{
  "model": "self-supervised image encoder",
  "dataset": "procedural textures in two colours, tilted and lit",
  "train_examples": 195000,
  "image_size": 32,
  "crop_scale_min": 0.3,
  "horizontal_flip": true,
  "color_jitter": 0.6,
  "method": "barlow_twins",
  "arch": "vit",
  "norm": "layernorm_no_bias",
  "norm_position": "pre",
  "hidden_act": "squared_relu",
  "mlp_ratio": 6,
  "head_dim": 32,
  "fused_qkv": false,
  "bias": "none",
  "qk_norm": false,
  "parallel_block": false,
  "inner_norm": false,
  "drop_path": 0.1,
  "patch_size": [4, 4],
  "conv_stem": true,
  "layers": 12,
  "width": 160,
  "positions": "rope",
  "pooling": "class_token",
  "register_tokens": 2,
  "projector_hidden": 1024,
  "projector_out": 1024,
  "projector_hidden_layers": 1,
  "init": "xavier_uniform",
  "residual_init": "scaled_by_depth",
  "optimizer": "adamw",
  "learning_rate": 0.002,
  "beta1": 0.85,
  "beta2": 0.95,
  "eps": 1e-06,
  "max_grad_norm": 0.5,
  "max_steps": 9800,
  "batch_size": 256,
  "epochs": 12.9,
  "lr_schedule": "cosine",
  "final_lr_fraction": 0.1,
  "warmup_steps": 490,
  "weight_decay": 0.09
}
Rows from block 5 of a small self-supervised image encoder, named by matrix and row number. Rows with one number belong to one neuron. Each number is 500 + 25 x the weight over its row's rms, rounded and kept within 0 to 999. All counts start at 0. Numbers have three digits each.
After each neuron's rows are labels from the 100 images, of 14848, where the neuron reaches its highest value: "strongest on" is what is common among them. Only what is clearly more common there than usual is listed. The data: procedural textures in two colours, tilted and lit.
# fc1: MLP up (model.blocks.5.mlp.fc1.weight, 960x160), inputs 54-107
# fc2: MLP down (model.blocks.5.mlp.fc2.weight, 160x960, transposed), outputs 54-107

fc1.500:481499531493478514528485529499464546454456500483477489464461509482527490524545488507535496499509448467535487451520468460521505541496502525476501492475504504530484
fc2.500:491478544502462522498483564495510455519498485535529512495523485506483476448468504499512515471516498493450502509479493508457468495545514498530495483452500529482496
strongest on: black; ground colour: black; red; pattern colour: red

fc1.702:471537499494513497558479520497511513490517518518493511495473456486506493501501485467530451499506489496464495494528459553512510495488461493496459514534510501476464
fc2.702:466512479507471468496498477502547519511538496464514510472533470499455503533500526498510536496521549458509439538475493523460492483486538513533565472473526465514502
strongest on: red; purple; ground colour: red; pattern colour: red

fc1.393:483521488513570476498517538484481474456499526532484489486515513512484522492510502476557463493521484567494550465483501479493512500469487525502494531520500482524533
fc2.393:475514510535540541516489524491508512480495479509478486503506484495506486503508513496502494502516507462503517510537525540470530520518493481498470493464526514508515
strongest on: red; yellow; orange; ground colour: red

fc1.90:516493518479514522526472522485486514466455481523458460485460488520516461520500504482538455469524487527487538510460493537470472479507477476485528539514517508472474
fc2.90:536546536506516508476506507544522503493489520519473489463457440504483502485460500519495498525459517480492489527495530528425475513517480488528487495537516514509536
strongest on: green; white; ground colour: green; pink

fc1.235:509483465539496538483461514485482508499473514507509521513480500519504492485493486492487413505439551473445474516523463553475534484492490486481493523499518482485496
fc2.235:451501545501513516515515482524486488528502489498460500508475492487535499542519532537524493503511526510498548518488480521478468479495494477513474444477524510508531
strongest on: red; green; ground colour: red; pattern colour: green

fc1.601:498508472486515508510505531495502456497472451483521558495494506540516530483465522508507474491506535514457533516493520537500545524519511486473501526486507464484474
fc2.601:501467519519487548556502491490494507493500505465483462507511487496515487505508484514480502540458499469493542512531467510498442545516516465523509469475493492517485
strongest on: brown; ground colour: brown; pink; pattern colour: pink

fc1.459:521469456497561513524468522485498519459480510497490534505496496513516519527499447460501518535486471514457540491545512505498526515499499509464481549474505465508488
fc2.459:436486531484478496547537499533551494487556493521446503497478454487468491489483481496514481492515491484514463488451538467479455518484518474537498504532484535525513
strongest on: purple; ground colour: purple; pattern colour: purple; blue

fc1.299:520479489516515494472510481435459512507526498544503462532515508582539463513508489512536502481500485527506486480474446510495457478458506486518508491550497505480527
fc2.299:525483479507503513528489489512523461524440543508476481482510467500459500508529487502504491543552517472509515472498533535481507517503516513484508534486500493481503
strongest on: yellow; red; pattern colour: yellow; ground colour: red

fc1.490:485499456481500552468514515467496521471449495499455501505464478528533485529468480513520503497507492507457483521529499489521486543537496480509501482527491487518464
fc2.490:515515549489481510569502496542501487510488542481518495491515487452487479521464520508535506509494515472521507533486521480489515494483544493533521491472493521520473
strongest on: black; ground colour: black; red; pattern colour: red

fc1.604:546475464492500490517484544465494499499503508529506522521492497518530515473490496506522491485532445505482467502464453509515496472488451498513479557516461459490522
fc2.604:492488500484435506489486515521560550469504521492461542527487482499433499524480467523448514517473511503510488523489572485496491502519476511489571494504477476524506
strongest on: green; pattern colour: green; ground colour: green; blue

fc1.493:510503480478529514506535533496501473532499496475518503479494506540518536479464506459510492525468507518460533485527452500509503541477479482532528501534470478503508
fc2.493:546503502486510515533530529558465468444481559465513522518531453526525503497513526507544481529477484528502521527472508520516495513517472488517497522501491487484492
strongest on: brown; ground colour: brown; pink; white

fc1.153:535479497519461497495505519467497464525492519479475520495516513506501489496487476528516451533477501534481499517494479485544522484517466520477457514536465521498480
fc2.153:458488528549514492533470513536500469465534522503498512525556492493458491494524476504555534447487472516494522514460562499480489480508506469536526483483506532536520
strongest on: pink; pattern colour: pink; black; ground colour: black

fc1.160:464496517528470511543491475464460475460531510488501479472481482473513522459482528459515494515491449516513483495496467522472509498471533540515481477496475492485485
fc2.160:476499512475526535507502509530486486466519509495443455493497485498488537469486440529490537503519543474529493550461530494498477527471529510500488531482484488519486
strongest on: black; ground colour: black; green; pattern colour: green

fc1.185:511498487467534511527526556486494462470532503468512497482499522523532520531499533490516458525479475558469547463518492538500485471490475513480526540490507437504498
fc2.185:474434529487474501556465485501492498458518511484485511514514471529506503496490479499508505503475449514520521500492517509525450526509519446505480533516478535464505
strongest on: pink; brown; pattern colour: pink; ground colour: brown

fc1.574:502514478548469521499512478481494470476450463539486514477523472470495514520476531455510446484485513486457487517501469466495463514464504523514464522542526515496520
fc2.574:521498515512489483469470484505550533522514500507520517514492469508496498494449480527505512518510527453478498557489475502528477492490482458522499498513517505479508
strongest on: purple; green; ground colour: purple; pattern colour: green

fc1.603:474485454461536505507473507509467491466510477496512517507500484517459534480536507488503460568510507499462507489526497541524504507520484515528524539523500527534481
fc2.603:484485532477478474522512493487526493516523482482483546513509496481490495522509479504524484471512495452544474518489537472496505538509562457539519490482501527546490
strongest on: yellow; pattern colour: yellow; purple; brown

fc1.404:464478519545501547520477504460483508502512476519475510479529465463527472483494523512505501526479518523519541495494520520530472464502529494519468497526502506505498
fc2.404:481508549514492493458473527503523460496497539493495481546578491518489516510500504502516490512519509489523495528485463487469481498514482493534505460500563505492539
strongest on: white; pink; ground colour: white; pattern colour: white

fc1.513:461479487504483496522521521476481464531458457521463491481496519512541481509495543510510482521474516479500484496484458483497474541524477473504509532505443504495470
fc2.513:503504510560490475502556514545508518505509558463490512517530495522481485506537470519492480538508509487493505504483515520487512475494539428509469523530450493475487
strongest on: yellow; teal; pattern colour: yellow; ground colour: teal

fc1.578:463481460483492488523467526493517524466531509533493483525464497500523503489471468485535489527512440505496531468540493542481499499509523518503516531516488500504478
fc2.578:463484497533485512521512483509510542524530498501472492513474473474533491512538504503518488493508512448475461499494534442475480534466501471531491499504505562536507
strongest on: purple; blue; ground colour: purple; pattern colour: purple

fc1.737:549457433523529521537472492468500515474490525540487466471516486524499490498477494493485491508522508508449486477480464493508507468503518528489500537499468504490473
fc2.737:519480492521517508559494509492524496501555482508551515478558484510500516542518493532490525513537494508501474531513489456490503491526497473498487532452522540519484
strongest on: pink; white; ground colour: pink; ground colour: white

fc1.179:486483475471513495555487509481471509506505532443488496540487483514534486492526542480523495493505504488497527504542469506529511487531498520502461512508489457490480
fc2.179:499497514513487497548515578495524465481514533489468528505564479534522499511483486512478499522509534475481514512474496515536540510529489506543505497468489527489499
strongest on: teal; orange; ground colour: teal; pattern colour: orange

fc1.302:496485503515537541512479513494441525475435538491478524496498501499531520512518518459500481514491472500479531518519509517542503515506491503473493487511475481522482
fc2.302:473489503507454540541502531537498468512487523531456531511473475444477545481520500518483511480550504474505495541485488499523485515502480518520501511465474511510502
strongest on: white; purple; red; grey

fc1.50:519521435471504534493507512424482473495472512535497488498524532503524488519484518507475495494479522542456494487466516553489495461451505501541482535524506466511471
fc2.50:481482496564505495489472509491484515497503490545427486486493513507462492524497484506481504454498528491561482486495516497466514493459504477490489491522537469500511
strongest on: green; ground colour: green; orange; pattern colour: green

fc1.37:507508531531520515482505480461470513497485501502512444504513516522493464482530489466518469499471485502513538505523500482511470514485510509471481486521493514535529
fc2.37:511539479527518492527528485517522513535502451521487464496476494524505510522500441508479493544534511475454514513526493458492453554495535461522530503493480523484491
strongest on: purple; ground colour: purple; brown; pattern colour: brown

fc1.129:531502510478515503488492474478504481464474477460496493502513537543546476455491519518522462495481493471513522475530519514483485476475451483496519500482525469501500
fc2.129:506458494525523491513499512522469537466479519493481484514546471550464488521504515515542499458484488496522511514496517485485567533558528518523545503513473545488490
strongest on: red; teal; pattern colour: teal; ground colour: red

fc1.423:541463443522530510541485503471501518482491524553491481470531468531489488512488480487477491516521502507460482473481464491501507469505512511495491547488477504491473
fc2.423:524479490517521515550495500502522496510549484509560513471554487514500508536503489530483527504547498504491472528496483461484513493528502475496490522445515541505482
strongest on: pink; white; purple; ground colour: pink

fc1.383:488491506525499512498503525484506512530475502506527466500475513463537542459540530468474462483530434495487530468543502505543490539461528485500460518505498508515482
fc2.383:506534471494530515538478483504480492503473504528478512484496475525470515517495498533430515480550497534511495521469538526503473532516481539523498492506538484438500
strongest on: teal; pink; pattern colour: teal; ground colour: teal

fc1.714:515470499517523545521476472474497507493484515508477473490490476541508478483492489497502477506493503488443462495455497491503524486488506516452462552479453521492486
fc2.714:540501514494509465538534535477498468509529482502545493500552515505541489540496530528515524514529474543484511500520472448523511475504461492521492531487487537507493
strongest on: pink; purple; teal; ground colour: pink

fc1.599:499479500494475471484496459496410496510471495459508476490449483490532478513511544491534449529480471528518501445560486530566508474493499523447493482531507472484460
fc2.599:526528489509560526566500544520490480507512480516504528493523461508507518500500488491505484517500490507450476528461521463502487488524467502534524513474463502533520
strongest on: black; ground colour: black; purple; red

fc1.703:481525479486499501494522479500475491516518517537484460517512498520526473507522538519541495481517476553499494478489478518499453464453517481520509494563512513469503
fc2.703:508478477478457466512483476519519497531493542554487476514472482496497506525479518549506510490548522500504468512475512526480472514481535495533547500527508508465506
strongest on: yellow; pattern colour: yellow; red; ground colour: red

fc1.400:539507509520515497544457496484497479464510503502466476468481488487547511523495476459480496544527458466486541483522472503509516516516459508481466481497515480524475
fc2.400:530455529492475502515518525489560488506541519477503511488529485528471482502513481515471527507544520476488466540485556471493500512509503483521491554418484522519535
strongest on: white; pattern colour: white; green; pink

fc1.497:519509480518551490482514478512450476498504515466508499501541515498486531481535526474529442492502461540507521496500460505524525515526484515442493506489512455544508
fc2.497:513461501510474474526481473522488552507539491480490481536511470499510532495476466517479510521516501447490483528518468536497495510512549457532488523514499509507444
strongest on: black; ground colour: black

fc1.13:456513533508473486514439522440495547485438507478540473491454503504501465496528549481507467506519521485485532454485474481542523499506517530519509514493506528506483
fc2.13:510501455505504473537542523482482502470534508546475491529531451508489502486463496521529519520526501498482476510474505516485491477499466510520497556522496464500510
strongest on: red; green; ground colour: red; pattern colour: green

fc1.95:512501477502504524474473512497479457508454492470526493497514538505521523533483506497494464567482480513431552517510530514517549521497495523466527496496465483491505
fc2.95:500460498463461483561552500528536509487540482505499521507468422508497480474481528496498513506478515487531463517469519504494438516492481494520509513496479521493475
strongest on: brown; pink; ground colour: brown; pattern colour: pink

fc1.581:506483452445524501521483504499495500477504539477472494495470486505546521513538518461532493528513421533500505494512508542536512515501454505472460531485505470511483
fc2.581:539471500475516471448478494478524528488562496486513479502518485542526520527472502498518490526515516511533478509477513523494498502478501499512483510484528492508551
strongest on: black; purple; ground colour: black; pattern colour: purple

fc1.354:522512483505551510493519459508473476509506520464523486482516510489498528501534498485528439503490438516521529505499492483523533529519459520435491544484503453537504
fc2.354:501473497500479472543482464522469545489514500487482465525493479494518540498499478531494505525525480466496489508537464566509483484511544457548506516521493509490455
strongest on: black; ground colour: black; pink; pattern colour: pink

fc1.267:516516472495522513507549525487504471509502510472499493496507519539520532460467515456514485532467503505487528494507437501523489539469480483520507488523476478506503
fc2.267:557517494488517517535530534557486471460480553481510508503541458523521497499508517520537486545485489519511521523489509524493486519531470492527499530494494511476483
strongest on: brown; ground colour: brown; blue; white

fc1.756:470510467479511526525526486496509479473478530485511538515512469495500507501511545505493484502482509526497553503518514510554573502497501529472481537494491435523512
fc2.756:510490494516490458525468562506545511481499524561478534515526520517495510540511483520485503504522503525505512474514497499516539432501442494519493504495468523486489
strongest on: red; grey; ground colour: red; pattern colour: red

fc1.42:490525482526485526542506466526457508463511504494478504499461494477502553492537519516521510474503498491498466507517496505533512514474495512464512531549472475507518
fc2.42:495486510577478467520484502483494513475536469504503471526500533498540489535523487534477543460507510493463503483477504475481463487473520460540523525474495516487491
strongest on: white; purple; pattern colour: white; ground colour: purple

fc1.643:517484455476494504520497482459487543482514468534485476464492500531537470515471468475499448494507530467472498513471502471540531461522517469515461536471483481473473
fc2.643:542490466546487532555509508507522527493530493542467483488545491472524486498505477468458521527508529515499477487494478461482477492501492504513490498493512549463447
strongest on: white; purple; red; ground colour: white

fc1.68:463517493493529518534491520488477467466534536532447526517503503464502510516527545507553528487538493536486531475479507511475499494454446485530493503526508496529532
fc2.68:493534537514541508495510521460497501467456518548474454480506545500469446502516516499511505478496495497551516466514529494455514500500501482487491473497507539483544
strongest on: yellow; red; ground colour: yellow; pattern colour: yellow

fc1.495:505492514520544533513481512489444517482437525494478517500483500503526524517513515463490490503490483500471536518529520510538502517510499508472505489513491484517495
fc2.495:478488498506456540540494533539495474507486529531454535507472477445477542478521502525487516485553507475505490537488489503520494518509476517525496509463477507514505
strongest on: grey; white; purple; red

fc1.407:494503447489514526552490545436472466495479483493499535541500496491501516530484520485508511500498467527455516499515545489497484506456457522530459521505538486498455
fc2.407:483528511522514529532478507521501491500529479542445497484522507519451508477468459495471494448559504541521565491474539482491467494498515491489475465501529486484499
strongest on: green; ground colour: green; yellow; pattern colour: yellow

fc1.381:500471503488532499480498486500439528490443492487501521486473503548517512519498515442512456508484480524465511503515511506543509529502489520440455495511490476505489
fc2.381:515488486473457532560516553525514491462499506507477527517465469461474501499537516524469520504569502497526491496534490513484495532515453502540470499461525512476491
strongest on: grey; purple; red; pattern colour: grey

fc1.4:486501483515518519488503520496485523460519484499457483506543519516496526474543478435490475514522438517509471489485458487514481534505508519517472500520497495531523
fc2.4:493546481460512513482540520544487508517504476461539529535526500532510536487482496500543511502540486494548459535526477494509514551492515509545506525510505470518503
strongest on: purple; orange; ground colour: purple; pattern colour: orange

fc1.279:525514487459495504471448516498490522557471478499499507523487474466543465511527513495490504497515482500470502493527502495510487479466473507480512540536477465519497
fc2.279:459490544544473523518543536504505447493515527518474496477534516540456517502492476505471517478483532515515502494448520474473483544489557486500526479491518514488509
strongest on: blue; pattern colour: blue; ground colour: blue; pink

fc1.488:542519489537555472475504469473517462519497502475479462499524546527548494491474480519480435484462467536469468489512482495486481519506454479495491557486461466517464
fc2.488:509506462514504515560505496540501475490486562534454507498528471502440500513488469475507563491501480526466536504497500511474475527535490464520504503487481515451511
strongest on: white; pattern colour: white; brown; ground colour: brown

fc1.351:547512495507481499501476527516472514493467516530492523508472476507504491503462531464515469522517517546489517463502481528514494434485511525479472496525496502464477
fc2.351:506529537470458481476506498548511490574506479522494518482466474506481500510441483499493500499514528499491496510473495518503461504483538504515512449497556543489491
strongest on: red; green; ground colour: red; pattern colour: green

fc1.224:490486476466554502516478490483517500473491505503475522512481474492530550481553481489503473500497444516474533490545498507526495527514491514513504522502519478521455
fc2.224:519571504527526522516474464534496502528502463551459503465499533501481482496460463537450491484513495486530504504526498493510472517461516537520480486524504512465515
strongest on: white; purple; pattern colour: white; ground colour: white

fc1.611:501501515514530558491489462516430529490490472480482445538501495535524462520557505498528500536499431481500496495551472550486458478485503492496469495514509505523467
fc2.611:566505524520520542461484512536507511477489471498484481516477463457492507515506481495490505535477495486494489533514544505456502502533442469499485512491505492516495
strongest on: purple; grey; ground colour: purple; pattern colour: purple

fc1.463:490483501536493463521473478504447509506482465495459465469534541505493534536509547452495508532535527488500489448518512464476510517531497484528491551494504502464517
fc2.463:524498522491538534548528523540480497509491489519522482472517486489504490457544470512512531536482526514539451518491524481514497508516492534498517537501465520477525
strongest on: crumpled; purple; pink; white

fc1.717:514523423469502474497492525445512532505494475522490513515498464521533493507520465505509518518515506482473481469478487538521478519466484540492497519521502450467490
fc2.717:541530450475515513521501517534525487515509561539452523506510471502444521492485468510492509531520522513462534553465530504488487539467483484505502497497501467501485
strongest on: blue; purple; ground colour: blue; pattern colour: blue

fc1.207:522515492503541486499519524477532519521474484473465517479505546486535504513512523506503505533481491489475467464539446453483484473500509516502529489514482495490505
fc2.207:537495482520506488514554525525509475482524538528462484503507454510477512414523485481521530514522503494538483485502483500480486509526450516518483563499462535492497
strongest on: white; grey; pattern colour: white; ground colour: white

fc1.87:530518490524530504494514512502481473498496523500504518485522520529482531449501507433503447509500502536498512490486501509489538515498489529449468540504523449524520
fc2.87:523448487512460522514472473543494508535529499488489491539495467496536508517537523553491525531490493467496449541496493522491492542508467463504496503465546542507470
strongest on: crumpled; orange; yellow; ground colour: orange

fc1.69:488476502492535539515507494520487522519472509503531521505474467501524473480525499439505503517498502489464528484490505530492498518528464477469431543479467525506466
fc2.69:536503498541459470539523509508504497513520499462488509497519493468468483539541545513510507511471506480493526503519537509474524488479468472493488535518510526491507
strongest on: orange; crumpled; teal; ground colour: orange

fc1.78:493499504508534561487491504495472532457506476502452458518545507528502521501556486474493480533519415498505467505507456497504455512505499492510460488517515498530492
fc2.78:506525514477490520479524521544505513495505472472515505525513461505512538491488480507524514531487486467567457564531504479495497568494482506526512527490527487517508
strongest on: purple; ground colour: purple; pink; pattern colour: purple

fc1.118:492461466511528517541503515488506491474486487500441491513518460498486492535484507464511523566504491549458495477527527550497492490487512542478475533516501481510493
fc2.118:467484537495478488505468528485525451505524521520493492495495506485501496472531442473514458458480493467520488505477523457510483546490534476551535484502479551523538
strongest on: purple; ground colour: purple; pattern colour: purple; blue

fc1.726:500462484491506486472481532490469537479479485472511536504494542490545508484479517423485479519467477521461505485516474529558500529538470487503510470517478476493520
fc2.726:492506491460495512500518516548534486486482526490487490495459457471457532486522524513490525517535535463520518526535531517522513538525484510495494538465506470503510
strongest on: pink; brown; ground colour: brown; pattern colour: pink

fc1.172:479448499475532520521470536507490488472495467462475481500490480536499497536517508460527538510472504486459543462518484495475471481532501497527504480516465475544510
fc2.172:510471522556470491484511479532488520526510485543520470536519488557466496490531495477485562487512534470510471549518501484455500441513507494536506507485469484484495
strongest on: white; crumpled; pink; ground colour: white

fc1.465:483487504476487536540488505498508546452496509531428470478500477500498503495527496508482532550475522482520500502512462499473455502499529478529504484493525525493447
fc2.465:501485524504474492540527537506547473467510493482507522474506462511470523472489446508489551523482498477539482533504522474464509499546496531496497511444483513515531
strongest on: brown; white; ground colour: brown; grey

fc1.519:507460520501492499500465486472455519472447511512475484483451495485498510456534467484494477580505453481503492468545487483526467532541478521464469521474516495521480
fc2.519:497494498477480495531520493518517457487512513508516497480545500527478489476534543515487525512535502541490473505477545492451499514479502532535504526473482502473488
strongest on: orange; purple; ground colour: orange; pattern colour: purple

fc1.646:486458507526521493532487499455444488465430535478482494481493489508486489516541497448513496524523472498501518438534522511509477481527450507505457511515508474481532
fc2.646:503459495469467494537514514515505477464530465513473502505557488535525466501510525532498543504504475504490476517474514503466498526492528475531471508476482536449439
strongest on: red; black; purple; ground colour: red

fc1.638:526508480469546490567533519512482512457460532485457508541512486492474507530478524478489470530481521494479503446526476505490513465463495536498498510539496474496533
fc2.638:491514462526458470495491506498525479503545490451519515513553484499449497499522539504498556466482508492534473514484527545473481484483555527556547494486509470474520
strongest on: white; purple; pattern colour: white; ground colour: white

fc1.654:505478458454550519489486501466465458473482486484511523495477517504550545486529505473529460509495436543462494490529483521561533540488470493493499525473493451504494
fc2.654:537530491487520468495536487506544495509545502493503448471518463524501493491476473527531483541532528463511482480472499518477484484488511463544507513500496499502531
strongest on: black; ground colour: black; red; pattern colour: red

fc1.40:484495451484527503516475518530489480492525502474491497470476474499485544517509517473497473511494445538479491488470510514500497494533480524467511529468465463522496
fc2.40:526497505491461496492513487529487503518524467481498505489504498534521503488520475512527529519505518516511499511455488513489481499490510450507455504535479548467511
strongest on: purple; black; pattern colour: purple; ground colour: black

fc1.273:529480510538492489469499510448482514526520501491508496507506529499528471463468470458521479495476492499526527496476453504546515498478475515472479516504468500519543
fc2.273:449493496492454532554516532571517499444475485507440517453482446501457526465511526501475523547455522495515487490526534533486477508514502518521497475486529533486480
strongest on: blue; yellow; pattern colour: blue; ground colour: blue

fc1.45:536467500512494493467518473454495501533513473478530455509498531519548457487503471487535493491492470496525497488492444497537494466452483505466437528494482493494512
fc2.45:481477497535464520536517533541527482459458475525459531456502453522446530459534504508478525522470505511531460473518523515494490494525481502500487510472512548477512
strongest on: green; purple; pattern colour: green; ground colour: green

fc1.430:523488492490523518532479546500509501509509501482479444539483509486543481461502471473509502514523506513443556476505467493533482450485500518490502527519467478483491
fc2.430:507510470508498532499515523544536530458481507502446534498510469518441524506515500529402501499477532501463501515518572503456530542495490496473535487473542494489512
strongest on: green; black; ground colour: black; pattern colour: green

fc1.108:524508528515528500522487508496524505491504470503482493543514499522503476511537506501537503492527501496446517508469482512496498504513507490522466552536501476492480
fc2.108:507525511515524515518532505523517499483507503512499512441518477505432490473504527527456526457485519522524499499476534477475491506529504518511532475492468537495520
strongest on: teal; crumpled; pattern colour: teal; brown

fc1.554:475476521524514551559479493539455521493482481490489528511532502479496506533497556486533476483475480536431510483518483517473501486513494479484502486508482506534458
fc2.554:431472520532504479526489499497506528480514475500451511487472505513490511492526493490503497517507488508494529505517512488511451555546512461510515449539450533500525
strongest on: white; purple; pattern colour: white; pink

fc1.167:493476474499485508535490555459498525469501517497496504466453510495483527484474533519517467492533499486492496513460509497490448524489505484511470510531472470529527
fc2.167:503539540480513530484498447553478451523492480528492436500460507464555543495513500520528521476485526513501522535492527507508487528501532502540496485541502527446511
strongest on: red; teal; ground colour: red; pattern colour: teal

fc1.690:485512451496488467500507492493480491535460487470500520500457504498557516517479519468549441542467487538456515439556525530544529479486491500469508484493478480514480
fc2.690:503470507496498540585495505495494492505515495503527501508519450520514517476519485508443510525460510502482484533476514471511460513527499508514544504488447530498501
strongest on: brown; pink; ground colour: brown; pattern colour: pink

fc1.437:515499440518483516546493552479496501478523489532491465501506505545500498503507542496508474513535476499491493451511518544518459490486498515486476520509538493477495
fc2.437:485499530511511492535473482537514478466497482526476468491456462484498555465460469504514522525485479468510502516518494507453470499525555483488524519515525545497479
strongest on: black; blue; pattern colour: blue; ground colour: black